{
  "crop_scale_min": 0.8,
  "tokenizer": "word",
  "loss": "sigmoid",
  "encoder_activation": "gelu",
  "encoder_bias": "all",
  "encoder_parallel_block": false,
  "encoder_widths": [96, 192, 384],
  "text_encoder_causal": true,
  "text_encoder_fused_qkv": true,
  "text_encoder_inner_norm": false,
  "muon_scale": "original",
  "momentum": 0.95,
  "max_steps": 21400,
  "lr_schedule": "cosine",
  "adamw_weight_decay_other_params": 0.01
}
Rows from block 2 of the image encoder of a small contrastive image-text model, named by matrix and row number. Rows with one number belong to one neuron. Each number is 500 + 40 x the weight over its row's rms, rounded and kept within 0 to 999. All counts start at 0. Numbers have three digits each.
After each neuron's rows are labels from the 100 images, of 14848, where the neuron reaches its highest value: "top examples" is what is common among them. Only what is clearly more common there than usual is listed. The data: rendered solids tumbling over patterned floors.
# fc1: MLP up (encoder.blocks.2.mlp.fc1.weight, 192x96), inputs 48-95
# fc2: MLP down (encoder.blocks.2.mlp.fc2.weight, 96x192, transposed), outputs 48-95

fc1.13:511515524444539537530481529460499438463522463513508519437538522537472584508545481519473498490466587548437491498474492476487527453518510532353508
fc2.13:509458467523480517492562498455487550587517530472493514577451518503523502505518490451472514571506531496512515470469477457477506509514502419634481
top examples: white object; count: four

fc1.6:465477465487497509507447502564436458519555478555496530415534464557546530544518548525517489492534486566498582490490546536523418505524545444482481
fc2.6:455527484480467457543550487555542472537504509584499472515488407508474549521519481478468442538439478518518470438508530509511481528492543530515458
top examples: grey object; white object; sphere

fc1.126:488423448523487494497441454481456532496575438604462471515475552449561583551468446535525528515480522507488476489512545447534456456574522493496530
fc2.126:525443501490431512416514466572494534431547523504561494410511511559471574510467482435501500546503525451456569483501478436524528479465496478537496
top examples: yellow object; its colour: yellow

fc1.91:472504475504511439486541547510442524482525477500533482463578460522449488530467505484524540486521428508429497535458562534609568469571506429484519
fc2.91:439495483544538533457457459459512553457477436549560564473539471480428508461479485484381488483492569504472495478472613500497537508504545480526522
top examples: yellow object

fc1.28:483483503537566448489499515545469495546563557546520476424555460457500488529466516506462517578464536566482456434571532465458464542474540516542463
fc2.28:506530490539389517476514519527494540562499506491523485521520530532444477527448495464551542453574518525483508518498547511470536500605437490466450
top examples: light from behind the scene; count: four

fc1.159:494458502509483455531545506526479573480463586519427419523506543569404578558420479478487521535469514474485512508531473505482468551477463496438404
fc2.159:604502532461504503486523507552427499571473505534542504515530543474555422518517486466476488460512433523489452445519458501467576485557516560411459
top examples: light from behind the scene

fc1.103:442530460517527497484445482548493566570570475513535473487458473460430472428567492549587560513552534495579476523496522531529524509537489469547422
fc2.103:402532516505507477441551514470508501518537558521533578501473465543505505492434521443487479499366499501505520446533503442513435510497512516503483
top examples: grey object; white object; its colour: grey

fc1.132:528458517488510476521460507435474467485497535494549506498433508610542470551545525481419529536505495525449500510450495477522516528575506464497486
fc2.132:467504487576509483494591480518555542567500561511460544505462471465511551511430425491566494523477539519496508560537517476517456512457490506456525
top examples: red object

fc1.85:439514533458542514526544513476452516580541487476483564630480474444445437490553491524491471512475508483456462440456474518498431523524485483529492
fc2.85:587548469499459469498511539538436516545468476432573401521502502531529506595465519495480436522471490531464529519522509441464504586471535446458519
top examples: red object; its colour: red

fc1.116:479530405531503425432506415576482455529521450472548523517479491525475573577483481549524541493546535530464503517537562491480485487504488487477518
fc2.116:509466522442467549417520563508509556461552575450528458525461436486455446495570496488533569457456504502487470497541491502486500483555495562609556
top examples: grey object; its colour: grey

fc1.119:513474457439541508515527526555601474502486475502522517492526504425485479474479482495472500443563526496525456505589429490574577514467473527505513
fc2.119:452472541492478493448496467479438572511559521469423459495507538511479566492590497549550480546485443529415560507484495507434421532543525496511457
top examples: red object

fc1.152:434422433602483480511504462484492513478484527496495502470540466426438553502533509467481496503539539560501516489503565460504491539471508500527502
fc2.152:508581489464464496504525461499547523535477514445470505553501433570607501542600521467491513465510459483532544487510484477469542457484467466484505
top examples: red object; its colour: red; cube frame

fc1.92:469500420490518471470529457522521540479539459384577490554502507559500502476532488467490497519463497537488497469476491422462468540515586619527517
fc2.92:532478470501490526541477462503441496482462480549533470500527579553471507532495542560563547512576438425468529457503472585493468466513499511567520
top examples: black object; grey object; its colour: black

fc1.54:452484521578492554520474514413459494483424520493453490516519522450524499452501517469457463542549437563534506435442482459464535493501516496427461
fc2.54:558504509519490573442476505546504501498515548445508522523434509490488513457490511554556530523430485447421460546486545554493438497517482506504540
top examples: red object; orange object

fc1.14:459490482553474453460500547580394531552521476511515566513589599509526534523497501485557570405556523498512490437463471520499526491457528461539522
fc2.14:481529470486465432501500519480564446446472564492438490562450471493534510473488443432537504468452486513471510490522519527501452474546487480568531
top examples: black object; its colour: black; green object

fc1.49:507510571471457480472508496486496535417487517475523581480525556551501477482557505578483471499384524497501477487521528475502481549536554552566577
fc2.49:590493446501512582503538487537489536519503527455492416466417467517539495528536514503539515475516454419469521498504553570438515449493528464505493
top examples: black object; its colour: black

fc1.179:476530488541514510426503486512530525495563523581502521532551401524497480525463524487501320523489492429507511548543530459473548515503420532495466
fc2.179:450399503588513456469492479448572530571457426539552475524467528492534428437546461513539514511480501470566464499487485447542511505516528526542494
top examples: black object

fc1.71:504468509513492513524504456525465527542510477576557483522511492474527516500522445532591465526523448528532451482485522449540487504510459534532460
fc2.71:544539519462514410457455511464493441488529461552585447461526500460559570555482453533504509513453505512583542528491499414512576459439540535539505
top examples: red object; its colour: red

fc1.160:504526511483480565502473481413458504580421533516459474450548557565493517486446491581498536473543530427505530545531502461530502489518475543517475
fc2.160:481565432496487440437576477508461481512432560476498506552549555471508504523406464519483555511512556486508448523505472566519579496527518515468484
top examples: red object; its colour: red